From a checkpoint of a small audio captioner.
Model: 20.3M parameters, encoder activation quick_gelu, encoder num experts 64, encoder patch size [32, 4], encoder layers 8, encoder width 256, decoder width 128, decoder layers 8, decoder norm layernorm, decoder activation swiglu.
Data: trained on synthesised sound scenes: up to three everyday sounds over a background, 149.4 epochs.
Rows from expert 58 of block 5 of the audio encoder, named by matrix and row number. Rows with one number belong to one neuron. Each number is 128 + 24 x the weight over its row's rms, rounded and kept within 0 to 255. All counts start at 0. Numbers have three digits each. After the name is the row's rms in percent of the matrix's.
# up: expert up (encoder.blocks.5.mlp.up, 64x128x256), inputs 0-127
# down: expert down (encoder.blocks.5.mlp.down, 64x256x128, transposed), outputs 0-127
up.49 109:147139147101124171142146110085118137100151183142149124143087157103087164145120123150134109098120116103164123131124141120047154153140127129150139154114151112141161115151141137137141114120129122110121082123094177133122106143143121145118163131139144098143127087110154147112108148145181150151165138141097106129096141100142084130124139097117109111158104128137166134140144090139117125169128
down.49 104:108133093114118124118104099121150081147157118139130146117155142124146149171120134097146186114166127125159089161145155091140108138108122151152127117193137109101094152109134140153109199143161140185119130102135119142115139089135115091146166156116148085130146129118102142120096078144082138105094117134139113078142111149100162137155115167111132119116095129128152111113107180129093132131151
up.50 094:055071135138132164096139097160095138095149139096128121151102108119093104163068134143147096096089119091144086124143125106171114121163124097119114169133126111127130101134132126133171118159154138172108104155134157093147128098182129144135129133132083132129117121164121147149154098125129141112147152172109093125143149120144135128122107145118109124090139173077127095120147123111123164124196
down.50 101:108138134118139130102135151096115131081121151203137094116138165116177155103133143126081142168114182098149104172141122139124163161101127110131155125153118151107089138094143124128114115093139145152117112116138118159117160125096089104116116084156129118116171124133133135126119134145129101107141137155144138143134089110149125095117130117122095127113122127200109169138162156133130105145123
up.51 098:192133147155140136132106177107119140090141119157148124183151167121160126095144096157085127110140104124109112124083142109122113105149094120126097126087135110109172149090161148166147163134173098100116125137125139128148096139123128162126119167155104160112146138169141100112123131127134120154134104131115142113125139100132105132153124097121107113121165129117111094118142152132136179140134
down.51 100:153144097124122167127121121163148112122149190095069126106117117162138187138134134146105115117105119112094142122144086106106122136164095134129119157148160135118100148097129133120127099099095162152128091176126124096134112153104141136160121148091120172117087174105080133100147133117134155125094081098123126111153122116153101121151153114178148136122149131188100099128090169077170138097151
up.52 105:132108118143088164143081162148119137086121141180140138115096114144148089156060134106134078164119096116117141147131095103116151155139132117179116108141141137177089144115140112096131099139121137101104145144160114122148176133160142142144118135140136125100124136109106156094092137153133154125144158105093142108144085139153087148126108147131129126127114135115163109093126105139128162132134
down.52 102:120148140137075115099104115136105119122129099049109110118129118119158126140124089152136118108127172154126099112134160118124128131112112112082142111066137124118087090137135100126128150107142182193116111131134159145159100155135129105136185161100122097079100126154148117149151110098147087149151130143094133114101116190127131169124106137169117123127138112115127085182107096149149133086123
up.53 098:126121135089112135126150119126083176131137115093112174129141115129114146111117155142141128136169109100090156125162115157075146104177140111107170107116125132095136088094127104119133137135149109160101150129097152154132118149123149097102131111128135120146148093122107149127153126134160124151108067104139082127148111109078108124136108171132142090132138139129119129168149123120111144126125
down.53 091:143157078120101155140115088152143127120110142111110167120098128097155146119151126148096126084120088130142154169120123136147121076079099120107143130138100124131153092117075134157124114108128135118128139142130141155138152116104099125126112143120167118083141140129135167124167143146107140091129166101122133124163189171146137165112153078142165081136128125151159123169133104135131104153129
up.54 097:131149141103132129103084094122146085127094187098104146120122144156136139146148169162140131087152123152128104138084158107148156141128113134109120088108111150135145138127132157128109168111082112120130108139082127059142148152131090148105110129126089147147103095121116138121155148144117134137098148134125118158176144111143141138103151148109107132094150107121166104142146157123134137114129
down.54 098:095129072149117088136143164138174144133183128124105135150078133094119173092158129112126104160087117146122113112129153095149126132097130124152149127141111152108171131107078125131135094099112109151127113122115139117085150116105120112097106131165146158141138099160117132136142159149138137171119139123108130130124126116126143123144150083104146147160142086103156112130161127115094145135094
up.55 102:125170110120145154162185143123134134151136107142179123115133123170138147118104131099124155184142161111104115166101148105128157104143183159081127101093146126108108103132097128139143113104144107135116146147136090197085144094131080115153117136101114133119130103117107114119136121145160155133089087126108145165128121157153121178132089119110118120143111097157132125093137144166122155158116
down.55 102:128088156092135114141174106178141146117133138127136122174165115124149143139160080116117095116064136095166119098104130143140107133123169131110129116134096127128140112137118076139151132114110127133127148157099118121176130156119141096102116143153127129127137134103130157148081110128108138106097113151140100109097157117142125154103185116112124147091128139086151169137125114111148102089155
up.56 105:128123119114131094125135099140181148147132124140115138156140148178125126108190126105120127124105165139105096097137094147094148128149095123193144157133134116106151135151082133134150126169157134141081129135157129110130119136083152101116113131087112111104129148137124115150095144118155093131109158080108142146148108112164140110149136151117111127164121129092121115102159126152144139144125
down.56 109:132156162147089104094137136107117096098186130175112112150218129151155154161143119090131119165156093155141122128109126134157093138134129109152144131129069126124156161172094153117102105155151130112128127145141132156153107113127143135075096105110175188122133144156094180140103113130070163134110129098127117108131110117126124108093104092092192135098133068114167144132107136121101128112147
up.57 106:096107098093136093095113164120149131101137129090147129096134140089140162133139141088128141085155138136110127118149160173120155155167121147119101103128116136105124129175145122140159168124113145110169118115172130147082160168185125112168111122122119088142138120081158105102143119139132136138126144114058160122106130149140140114179107142110124131115117117114103173108113125149132131160170
down.57 106:101149084124144122124128117115110131123105169136131141086106152114106150097114135151105138115152117130133082114121094105144125134183077162114150140117124127133135147112148110128137108121127150095142117142146155155152138110170111152150143154117128127108131142116150125133101123123135155110119115105115118130158118154136107138126163117173155083133156151179129165139082097194140139141123
up.58 105:104119116135109087102119147146140136110133130122163164146109129113147134115169099113153126102154116113099091139121107157140093131144107096137152171129111136172132113179112135155123142113118100139139164127123122123093103124153123168122130140167104149124098149167145109079124127087160128148102129093090144132108154109160133093116104122068138086149161102185100142110113143182086123136111
down.58 102:147105088151165152142132162140126104117144175116116114114131120142122101114153134100149096187146119124117142139152099135103104102129144125145139141081134140114098120096148142200142105106150132101121126112149063091147096108100184114130097132145121164151114083113114133135120136115127131110165158127125149137125130132135106110133138084121153112185127136104128144137129110157195115071067
up.59 112:073081118088152147132148127121130089167147071153153129067130121139150145116115135104146123111134166129112087116133135130151070151103122107146129160161142140110131148143158144142124097138138089138138101144121108099119127114132126123178112100118131122149113104111135139121112094121116152151122122173134126102115108124136138129121127115141131135127121097110139143104161121132127163143107
down.59 118:130111132137124148081118156146127108156167131140144133116108142148071151100138110112158156191131122142103114151099144081131104136111115096123136139141125119147143133117157125120081120141112120062128093128127143148155140048132106152161162104145109126145100182152188157092126139125114139076117138143087160122127133172169100129093124101168098134157128135113160131115117140137130152125160
up.60 098:108159114164169121161120110117162128134108122109144109145146110177149129155115139088095115153161108144114101164177114153218094099169144099155127141146123144135122147138123131134116077151133168135180124110157150143090132106133106173164103106100067123100120112141120126142107113108133106140100131101191121151122141098135151165159137138152155134099116096098130102111159140121115149125117
down.60 090:150128166146176134120141091151120138074113102176094097131143134107111135173121101112168144142140198143102067153105118114122119127154100133125125136109127147136147124095120121126111134097139091118138116122143114173129151148107162124139129147120173159179131173080121138110131155131129125111111154120111142133145084115160133068099134140128146168113101106107125126131164141140092153080145
up.61 096:163171103171154129140117110122103165139119143128140096142134091169120112106157115107126177124118117141114170180130151106149122117115125143121111146090131166097129162144112119155142164069139094114129175147110110132135145126134154209122145111122133139117117115143113147080124087085172138140109118135135166127089108093161119129113115124107125118139115117122099148148110183118100169169128
down.61 095:109145126115081175132124132145096110143144102110134113105083158113132166134115126143121080130078178159130111113097116095127125105177121123126109140121115125143130123133153136133127117109156095134124119091134136150113158127084124130150152145145152129146063168168148104115124172127135161092153097138138077176141140133116140118139155148100175114133143175163164112128107110133156130153129
up.62 102:106123105077164129125132105137138111117138084092107146144167184136106142107119104134142102092109159112112126090156134177162100133112102133098118090129133146149139118130117107099129149126128165152095148093136116122109152102156121154144134141142152055138138123155143147146133130116107153125131113150120096142098133154112161101117122109123159156179147147125129122140122139106122159121165
down.62 099:112155146124090089091099094146138153129146066130133139104079145137170106106136128126141132154099115130137098131114123114090171128107115116127107112122155126139192164111154123153118159135118146104114137138096141181103129119145123133136125111127136143139159099117136122144103143159115139081114143159152170150119128068161146104140089140090106139123117159135151130108124145166110178155115
up.63 101:081129160125093146116082124121166072161111140134148128074138118062120123166190132138142090104108143106157111127140135104169138099133103110106152127124133123125139128146110119153118143132143160138114161150143113169142144116097139152121144123135109106121140117119143169153143164150151127117159083117154090092136163096097129123170100179135145120064134130130061138133137111076104124115121
down.63 096:122157136152122111110125135150091124131162143155082117133108109173111126080103149129098103080145138139107112130142122149121100114123148148150134147157092150162095140149132127131097122136131093119120113118139130145160120128152074128165148142132102199155113182125137152116146110130107097111146164149124148166136088095164167142101099105124175103110141125145108140151129140143138153099098
up.64 097:156126142147173174190159078167092141120102115139174109073092151099145102188137152078104114123141122131097148121110105123140120107137086106119176124149083127125121137130142139125142107100080143109144115155144168103102099152111132154102118110106087142117107096139131129152157154127125119120127146094073124136130078123143136122125145132127125108128178103113145106108128134124120092145138
down.64 098:116126062147114099102123142115137136143135102148089085117182119137120122090142119122168113157094153143122130179134107098112160114104119150129124134132087123130146116095118133134119098194143128093119165153109130139148140078149109117161116084130164067172160069119160128127138132141146135167098149085132115144117103114136106091123118086130117128146118112154150189133152127083162105102112
up.65 088:114136106080123101110147118126133144128093117083146102131119121112086102139189123168141119149162150143135110173148174133141136089125126166118118127142146091132133137121101149125137132091143133179127139132096099139117154107097091124127120148095118111137101134101149168157103071098152132124129106152140113155103117121106069100132119096109109140117187122134129109107117135124135140126098
down.65 094:148136174127131103103118156135150166114122117115109128105090127138110145127148132101126088140140093172131143126135109126132160138088127118144141123096139116124147117101115107110152086178118086156107154143148153112140108131169095148108137130141090139116161148140149139122119180103119116141171158143117106182113128140137128148155127104121165117132185134140129171126082148137097146120170
up.66 108:104135136144093172112145123099144112117121152109128178060186138151147139112100123139085142105152159142098125141165113164198129161115117141158129146165119130170166136155102127110127119138121109114086134146158116133093131123096178129119153100124131120138135124103111124123076165143118120137097105143123123137080128119110146144103070142149126110093136130102124155135139113148147107123125
down.66 109:116127118117099084103131157129146132156134136149134119158164130142106199139099105107141104153069139109133133124085169094134134116124138126129107147141109129111140079133113110121104134134120129078150170167147189128138175118149141142145152104146154148093147109127117114126105133135194074132106132145106138145124131145130102142147149092117133157130168165151166122113120138155111148139145
up.67 096:116115159137116099080147123120129128156114148186084123171161123137143101138124101122130187157131144136119150163144085112157113119143140123174084107123102123158089162111121095140119099133135139122161131151153137129115139097111152149202134123143107134119115084119126133112115125094127147115113132142127144136145143127151124092082130154156126128134105119109162110115122123156096137150154
down.67 100:148121124174129150161120168102138130126158089120126138139086116112145146124142122181137164113148118170111113125116127155117066100155115134136123124108144127111154138103113127136132127122157150148147160142129132104136093151104081144147137130141098158147125148114102127107134132056114128116175131150118107134169108118162138101128168127122158113123116163166094136099130115074141120088104
up.68 095:095119113114132174116095098096118106147156105095158154101143067139157118140122108129137072163125123091144147135128125139139145114141115149124150143143135157151162137149149142110137118170117107131097140127142129141103084134112135150097089187143143114138130102142114116185107110133112174171166131169120089118135144079118133129128130102119137098113128158095145143112158136097129108175111
down.68 100:096108154127129100139132139141131153121078124118109132125117122139131135125136139139119106152126155120182111099104131121104123138121137125134129084113167119151074168100139128159124135148111162160155155128121117132145142142149138118126132130120117152159144154138161140103163155150124125103142121123158161119135090090148062083106064094113126159082126137171100148116141107151159133124092
up.69 110:138142146115205099158101107135131138100128084069131092108163111151139134137142106138120093115135098115136109140132109113157138102144111118110108095147133139108098108123110147117134135122084128110122092156098085083170161110178131122144160118113118135140118126183134167119108117126131120157127141172115132138111146142156153154138147137166156156149147106118152111124092140128143108116144
down.69 106:127099167097126141150089112156111136117124120188104100156091142113102132142112116112143159132151113125135126116129127149123121158130129140131130123110129109122134112133162116145164124139115077105121135106106115132143121114063118146172147140099145114176118122072095114146158099145130154132135130152149196133116137136128128105137134100139079110147113149133107172121218136134111185134129
up.70 092:147150114100151108114151135124143127152150131102122118151129118143130140132111086154143094159133110133065145158129148121155133121145164137109141143137097152145102133153111154149117104133124122128147130101150147148134201153151122118087103147133114088140134138114120120082134119096102136112116129149160133126170138185076138109153168121168169138070127175098127087135162159154152102132108
down.70 101:145083119157109150145114101151147159098089091098113133153136152114143139184129153159116101100127127122142119111145101148104118137129125153104085120104153135128123132146144142114136106142118184137112149099127125106118101131138148128111143135152122142157122104104145136156149104150145146127123132132134133115142166111144126100147101109112086183171136132096136080148134149075121095182115
up.71 101:152089165162130136119109118165172130152135137119157161124110161149122126159087132123114111145127164112163133109142139109135170133140133082082106105109148083118102129111131083101118136136143165143126175147130172140066132106082136147083138106103121132085135117112138103096131146131142138134096069148144134098119150124139082074089138112146122155102122141104129109172107104132132119120151
down.71 099:095110112113149132111107150147145097156095115113167116127118126126128108112140109091152121085118092071093106085143166082133161135134133101139134140117148146134160119137106129147060122118133139149106147163112094131111127161134157172154100094156128144123094132135139144141132191140138168120128123140092120176126050114176134138129116125131088129173134163126148131106156142127107179107132
up.72 103:113154186143132146134112143128101118129135168124134146159100146136114161134110110118124145125059155142095127097119124086145089149117165151139153141127131100123109095106124094163145168140091153110120167136131153143138159176114128110116112137127114124146111102108137121134135134153105097089131117125147114145137162148121101115118148176151094146134131148133141146157125134119146124138157
down.72 101:094121124106110158130124094112166110141113142131138149125116126126142166129153142137138119124130130080105150116149094168136134105141110118136105137117123127120137151195104122157097109135143137128133160165104123140120132169111101091133167118161115142124146124124119195158142124142173101125111117175140123121115103093195175181118129132080165109113140133108092139147133104156113133108142
up.73 103:099073099100157126115130116151175110127094121154131133131148140148146138136131132122101103120117144142123156131117138110108147134140184104161145138138108134110109125116142143087128170122104100108118185143127178098120179131136162100135129149153090117148135107094142110129134121184165124139125092170140071140109142127093126171142106139137166123129168129104131109139140101119154112125109
down.73 098:120126156135123108119126119125139124151123126105112154176154156152161153082134159163107108160151164118143115091114132170136145123115140121138139134117115124127160100130103166126146112111139124167158122138119096158080153085138105112102114088129095151090155158088101146132127118086121122151174108099106129109062084127127153143155161140088129143112155086123109125130163130133142191171144
up.74 108:148092140193152092121136143110126147125108138153141115136163135175134146113115132098145120154127104177179136091136119155158107123133132126156107146101081115080137137142117148149093153107139142126143110150134146121126119088130055160153113139106129165123119083168155118074159134131119145108101115147137100099164153167094111115142128145107126129103152098132117102157078157139091132131140
down.74 111:114141100119131124129125124139153136118119104128144120130134185152202165125103133164180099118144108172159131096110117113128119154114133106141165105134133139138140128097151135133113144161099142150140074105137109147079132131051099131086185128113174124122116147052134152141116095155140151160142093139134119134114127108118116140118159101109108144100097123144160142127090115128128132089126
up.75 089:151119110104096094119141141150144122117112141167152097113123173121129141146135138118143163131111100128135138172131113155133124131138165136180136121130092122106120101135169128119108113132149142136100167153097111089109131149150139082165173106168121094129131160124144130132116138121139125123134115130137166115151165120110129147101131120156128141161135145092139121080137119121112112106169
down.75 093:136138142127147085069143148121131120168168091119124116176166124114121099097109153121100125173155140115098086082139140094108178128142118114096108106108140119100111088134127113129106135120152149128120120094153141175150124137153122127137102129105143117078145130160121172149123103098203088154150153058146148165112143085073169131113139118108105122146119110110114133114139106138095169093155
up.76 097:110184114050137131133122125124095145125114183119102179160115108139146099107126149188134119139107128104220130098152117135103154126147123122131115182118162103123128099085114126110159120161097113131083200165134138088121095113143124149106160163102130119082160111150099113122126139131097095140141154100142125120107121099141101116153122107118115144099061131147121142150125124144111170134134
down.76 103:132150152125115111112139099155134137119087143128150149081113166095115114130173106106102106095084130158121132149125146084178126155091123135082141163143113139123077130140148106139065178152138166102126084118112081131170119141107112168143141105180120169119130134154158135088135118098116158132136103078151142133072079148107160186099099126100144109143112113126176197118127099155121136125084
up.77 103:146102134141127134120126145120150187139138116135109164151149073116131166125133112119111100127105125123122143113129124115142107114156159096126119148112121073123136105142135154098098104121144098124145120140124100122122145149107116100166155087135161151116156108113136156072154105136121146097156141117142152113133135132164152163105119173146120093134151112099105155091101140116146082105134
down.77 105:130127131125143126116142155082082139159154148134146101125136111134068140166095086129172148166164114117102139097144110177111146109182098104104103133154140136103140096137112134135150141126126172141114125144141125083083105124120136116128179077154169189116096090118115119134161149187143122135123092128126157116128146121140107137134142156193131176112129167121142156127114112136126160123117
up.78 087:112088160098118091098156115094156113079162153154147139117115127156124117154129145139187187143120173132162097122159108149189067141120160149154165144142129143149117133111113099146120128150119153140117178113121117103148145115149135108130122175167130164125150157127098135108134131080143105108178125134152158099092115139142115116149076146123117151144097108101118111108166082141164131120107
down.78 087:112122145119128116119126155106149109090118104128118188108080134126173138130124143146081109157116139140069129135110130128109167133079108124129122121164111153123146103113135155102106123095142123168142093123119122111139110122109123140155112132169125119122112144136135131087167100116137166138098112163110150122129112140166144135161126129169155130129142145114144122153118131105130134093140
up.79 100:067110078157117142111132120106185129139076126115139159151116160123109158119120140116120139128148144146131118147179139153194132136114098125130138108133108112133121127144142167120129097127133136164121102130126116087122192122156126104173101123126115147145129076117141136153106121125136113141153135142134125174157125170128122110127130113130103113150104126065102073150122121110130186101128
down.79 098:168127142142135133150099124116105153114151124110136084096101137127144102121119154133104144145159094158092168115087090106126134154128153129113125140111153131117174153150135132096081102092116120145143137114124139101118100176125125126114162130123129100167083141115113121114138073122094158128140151066210141154122132083156166175129109158144141123110156110162169146086126112116135134135172
up.80 114:145113147086137103106126137149135111164101127149071101140084107120139125118194128100127115137120081119118135095116155117115200108116118097122123132124073139190125143135153135116155116138135133103097095177134125128134160094139145116094122148133113122154145152088100111142084137129150180107146155099141137126163124115107109126157137136101131145070107130163150141163128149179155106120134
down.80 106:119128130124114149125137130125140079110163128112107100163162129121119080117136131176156159149152136118131146093105157176118119138161111140080129134124149148127078118127121106122114093137119118179119138082143119115090111146121116104127145135110141157149118137141140146151118107125061097129127101109120132096129110080149120118104120117067133118109089118125080082123172140099136169123095
up.81 100:133192142143086137076138099148155151079120143147161140115136098149082111152148096144126147085122144136112127095073113102123104134121109147078113128107131119101105145136119095103130144159142139098130131155087135138141155126089138134100128106099140115122145101151154126113140124143114118105116134112166126155089135144115136182101158105138178139163099133099121116133126104108129123152129
down.81 104:126126155139124141131144093144143125122109161168121160098099135090154135120092139121122127097126172098098138116175171180139136137129147099192108126123111100146101143152160134095108168136099122091139142117128095151118125115097163177106121118117105102141147127118112106160119144124172113119138149172147093164118174140167111139132169123121143123110100145114112120128151147117109155121102
up.82 105:127120102116143128133132122158153117119155132128135142141144128117133093123123101127156107109115119109157087150134080120109119117119124132161110134091135130119138139110156098127139128153108132133116092174106153088181125184099098092118103144099147140165163103121145124090145085151127161141152131131125157166083120091106128161126160090108127166090075114111123176151140096096126131105117
down.82 103:134108138100135112133148142148125099128132135118147144097124179144129098070130144077130172125090147131104100096122127094125094118127152159114129128143149121129072148138105138088128135140162105113105109101087122163106116147125128088136115137137137161114102161161161141111128169117146085193086055118160154110115136182152119098133132138115113117096121159138109127125128133134137138129139
up.83 093:086162099139119161117129091113140081162129119110114116154093139098114146125107164152127182113153108139158128131121124121113116091168125108077127147135136131127162157149147102150106085129089112089113118119087112115096108147130112141121138157119137144175174107130137135086128118093119126131134125120104137121154126145096118142142135176096156122079121128161118155111120128140125137088137
down.83 089:115161119144128102131165106105080092161137159182119101115101121149148134112146180095131138113161122129123144153179090122155124118120148121120128102137116104162131138112151167082169137139122148129123142170114114145115143135141174127115093174134114152073144138114123142114117152136131106161180145119145099160095161112158128136151088138144162091141158070136124143139096119126147164112113
up.84 100:164154161114159115159153135105117108154112131134187133112163143121121120130166147120131106111137090094123084136084133103131061162115079133123146127116089133132085127097122139141107139139139187100112135120120128117117105155090131127154090169115155111145120122103121131093163147160143136122159149098136133073130086162112098154107113077114141131165156108117147169115132079162120122159122
down.84 096:129082151105169103132137148136119126098108130126096124133131133147115179173130151119109168138141136150112145153132169153106168127056127124140117113098152148124102155100160101145112122132110084075111138123159087093121093035139156118120160118120154139111149164163129102131132130168072155102148150137115123164162120090113107137166163144090120172127110115223120109114111149108165159127085
up.85 102:139158099136104125128124091143142131116108159108120118189075134185108150081123156133134161142125165133119162136139133138163177155171083136110129122106153170105141129115145131139139155119117119132156096140096108135122170147134142113122151136154097126126124128126137102130165088088149119087131156143119116134097121130102173128109133125098131150124162124086158145130132101136081100080152
down.85 099:118097098100139137105100088112151082163176159106125122126150112114112143114116109148061126118098120129146123180139108097156103080131119121136128149148123106158108139114156116126131096106136090133126143144161161147144167118141128107143151109097110123151191131140099123124138165131129121124113135121129149118130155165151175152082106162085150114132177126148111128141135162125140096105096
up.86 100:116130139151182144129132116088146148136120141114131112156109141095134155168116140147117134150118101150152146144076083116129157136133157144112151131161136101115077148085163136116081107151129102114108122124124152084126099155122098124115078104156178135116120093101131135099132185147116120101117139074177110114150140161111127098107135137122142143167095131170137179154133149135127121092130
down.86 107:111125146120074124125146153142113125143156128099096117097136093114143154077128132133148130128114087113106152107133171120138144156136135111147128117107133133151094133108085088144104141152125134125142136157129167095105137092101105139111126114190135125094148120113133127174126079113123102102068151139122150135158145156113114090150160112138147095126147079116072055119127137119104125096125
up.87 098:140161113208143162135140165142111160127112096132135163177132129126121129151140160128106142093094113165158107126106109090143113078120116135113127151086120115135126124116128166131119138067111098064095152095156113094134136162123170161124099074139056164150094143106180137148097120167152122137186157127144094116132110111137143089147122141139122110164127133131110109153131136110159135151137
down.87 100:138171141129120092085172127155110165146159186106128142103114097114148195138123146119164117128156106145085135166148126129133150182119147161111119125104101110102101158123135136144115136137119108130098131123179106097110112161092153135090107091103146148108115155133097090125127103116115086085135118133120124119117136116135124097146130155132113100123140119158127129133128155105118088166108
up.88 104:155115169088114107137145127133104109135132147108110074117133149138131163089142155127138137172123106144181139075137116122105125125114173145130105148113155072146139138126121124168144093165146138127132120115134119124076158130125128139120143134113138160168132133146135110132152177123151116117119132081135106163172144110079114095131150122163136099140126074153104135140163140109103164102143
down.88 103:110152083132125160113143149145157136124159146108120144108125096125176096114090153133118086119119142130151101141103142163157108130127152146114108144111135116138156141097120100188095101154129132126169135125153161116134155116146155124164107117115100100140122128103128104114106144095134166095171160156116093150127103134164142126140131153116110143096122134127176123106140124087121097130124
up.89 097:147119139172106127119093153139140148111121102139089123117166159098166136135148099126122136113136121150130114138084110139175121146136123136163099202121123058120134153140116097117125122130086116129119144131137104162101125149145117111125157134123089172077139099112132166164145135140144110108155167136113087149123124117136141167115099188098094127129150067102109121157157130167145139111074
down.89 097:152137121128162134111137132146125139092170141093114130110138102152105116139103119117153102174170106119132147167131200172132121194093098133137106138158107113109136135097128207097089112116150146103142126145140155114119115132103133144124127116131121130186118159093144114114113140126140117146111163161122122133156137105146124158100090113111123155163109101140098136140110094130146132145145
up.90 110:110122130157128121137132135138081127121098140142169141135186096145137134137117150144155126115113137181103149134109125135128149121131078130135126100115113128119133174107087166084093119137164165140155162169135114135154160155155157093126111123141122138111123096114133179111090141135129063142112111117122154133161117120102118139110133148109131147115112176156164118122097156162164149100125
down.90 120:132135107157196139082112102105152121126131165104113115119136109146098130124116102106108140116150158154127159108164123076144154125077075133118101134124108102152091113120107080123080093090117118113128129146143143128176126126143158130116185111144160152107163118157125111122121086127147123132127132115124125117173143140127115170147107136123135113155160151135101095133135130131078156123094
up.91 099:064096124161117159152109084112139148148142111149130110085102120139141117158075150115082158151132116110122125137119129073128142106131145142094139178154141201125148134106186149116157131133136100130130110144128166128153134101167100154142134096157114136103133139147149130130137115102134154126122109122138122134151142133145130159105129098160113092048139183120095114121130103151122106125144
down.91 108:136137106121160162116199147118162175139154133108121159150105152116174083137142173128150139136152153123128131113110128110130147121132119123125112104105111133139064084092083153133127123103134123136142103148127151126132146095103151109124132139149123081138126154125153107150168141143169143139142170175128118082137142134150139130140118145131069106138095122115175165133147132202108169163196
up.92 084:162174122132190126141122129152123157108182112117144128130162128141142161135135151137164122134073094126135148105116137136115181140146138133126089139134101107159132137147159150061130143166087135128127120145155124129106099097166131130133128118116127128147106130110128099114127155150136099115130122150140151131159136123152112119140124089139145135109050136158085162111088127133147116123124
down.92 077:143180181114098116090101077148136127166137112125084113169168119121154112139110143107121111147074110144120142134108091124142130165116098138116113141125120112150098112072086132145131119118133108142158136114100145122117108123113129120125119088090115086188144142125149127092139138178124176113134120118162102096119156095111139133097104121184093148107122124169140108090134152076102159118101
up.93 112:113124112127140121144146140167136161121131132107128123102127120129184146070125094112153127110143162177172108146109177104118207129120161134109119134142151138139134155120139096122143118098106143072110100161123105137119142161131121116112111145134091136111142135130156146143095111115143110146106076111134120153084164110120156138132142153146112143106102144144137132092124131170115158124141
down.93 104:127097113129155152135136184160145146135144143131145136126122126122179101144153128166154077115145128135111091126140088092087081137127118133134138120103161136113163088122084164147168120142118140140137165140137125137179091156129140134101143101149117103121117108133168115136105146133127090145106095117108129118104129098182144137133160096189114138118129127104133107124101137079146111138066
up.94 107:109078139169119070142147125148155115133155168124131092156118114129093095188131135095113132117137142123126104111128145106122125096131114128136141117115126093107112157122152109116162113134152196109140102098113156115104160150157097170155113150128148130181148118148128108119155090133134120146106108125157115132154114149163106136143115099088115146132158114127150126115110080137127138121128
down.94 106:128143117151150139157107129148111097148151091135139136111147146147093162168125111162110111075116135150145119132132089148130141152126133118139143144137099123119145116134126124117129147145133128120158090166108093094082114166081126138141124156161103060117114140106137118155111146115140144130122106166115116130150106133115119098134132150161132142158142120096119121147157127122117142155115
up.95 098:129147142130105126129106127091124136147137128175142111119143135125103068178088142157113104155134160100126148141125151131082136123138183139104110090133125115144130156164154142135165167130099130144128146115140147107146117125134124088135128109120082083109165053123121123111150089144134140088133148124150086116117140158111112123105146113120157129135079156140114108130125131152105125088160
down.95 099:123121152127139141121135130102138101077131145139142083195124118101144129120147090094078114075128151114093161152112121117157132107114162132148113142116105149134128143140110134081123201123140151124137121144099171140094107118102149084118148063151117171110108113139129152097107108142130100118128116139133091099143151191104143098126106102148075149134144129160136157137140125132170153076149
up.96 106:111109111072120126133100148122166089114155155082147086136134145135154127121138142128098126163199144089085133086166119101185087134110157146143138114124128095095126100106110092128126112150163129160160151126122122146135141124127119122127120150117156127147140124154119123143087130083127126143135141157095160177149135091113160137160149106165156155121152098153111099127090158134138123129125
down.96 104:111113126110146115142119135134166135109129099179068155136109154122107146079119145133087101161113164129190106144111109119140127105171135118147140112144150136141148127147134108127130150137108094118170138156128100121169153116159119137147139161118090112146171130125171150134135103109108095161093107162136139141140112111134101136126124156198137140112127122135069079125133120129139135135142
up.97 103:106179123093170105113137147128115123165090098130137111082125117136160098121114112130137123156148138148149129149137139127131131116093147126120144113137173174146131179114129134107116136116134088125122101176141111124105140113141109120166174112127132094100136153123124092131102158089157125122123129112121116131056139126136103078127157080103128139098130105108126120126155179147109153143129
down.97 104:133120122115154148127111157106106131155177145127141115095108146115077125138162143111062127148135117108139129140079132118115125155169118136078131141126119139115144102116070154105092185121131126134138148151140151167125155132105139150138099146176131144110100169179133100128110130128119108155146101132122134179136116146111123142107142084105135140137121125109115106095164136130158143099121
up.98 105:143160114188114137160152161121151120146128130120129133105148109123145171098067136151111136124122145140179130101120147104106105105141096139109116110133137133131119132108113140112146119114159142133189148100162123121134142157133127119139164118123153138126114124110130127145110155098140130149108134123137153120122131170119170161132106110092100116135119170150137131166117148170102102131131
down.98 108:112086116085092134129135143146119157152160129147087146105145107109093141170125147102117086136150091140124125111132128077126140115110108155131155143119126121096134138130120132134098166141152131164134074121116162136121165135145131146088152106104151156090104065114164139137130148138136125131095090145125135149121137089127106127133131132139145129080132125118119144149118135132130114127138
up.99 094:127127138135161086128120115142149144111119132169148108145111135105113120142130153094156130163133119157099160163183137123075120105111140169119101101102107135138142124129139110110082118145109108126120150163152128138102145148144139117160106124194154124087151108127135148154122141145121064095133140169130117129109149180168094089087085136149118122124104144120157132086131132148146183158124
down.99 096:122086173135089163135148127154137105103166136094144161138121121149147091111138111165152109125112077141128116118114106177135122112127155142128118130097146128110107087147169163128178068141122143123119140092174101108127148156109095117156108184144133104142114171142142153116146116124177129130125136144126117102083135144124138176139137152167124107129094129113133068126125111110139135144105
up.100 093:151121098154112155134153098128112143126181188125123136080140152120148176144129170096122110138071149115107102079153129130134131174126156122177152129113115149117126118162110132096150145152086132132091109141117119138100112105149130078123104136130138121122091157120100121121143080111138124159158121167113136121168117095130133130148145133109130167113112133072086105121141135119102146117131
down.100 096:140077179112122130144127111145118166125146116142144123041117132130131106111145118172128141125140135157129140122080092144116116137113130123139110155133099130149142142121101135128130149109144158119138163128099130107159157160063142131156134107138122113107146088115116131129156119086142125128126124127175134118130119111147113182129106076128154125133139159118144106112131161205151169122109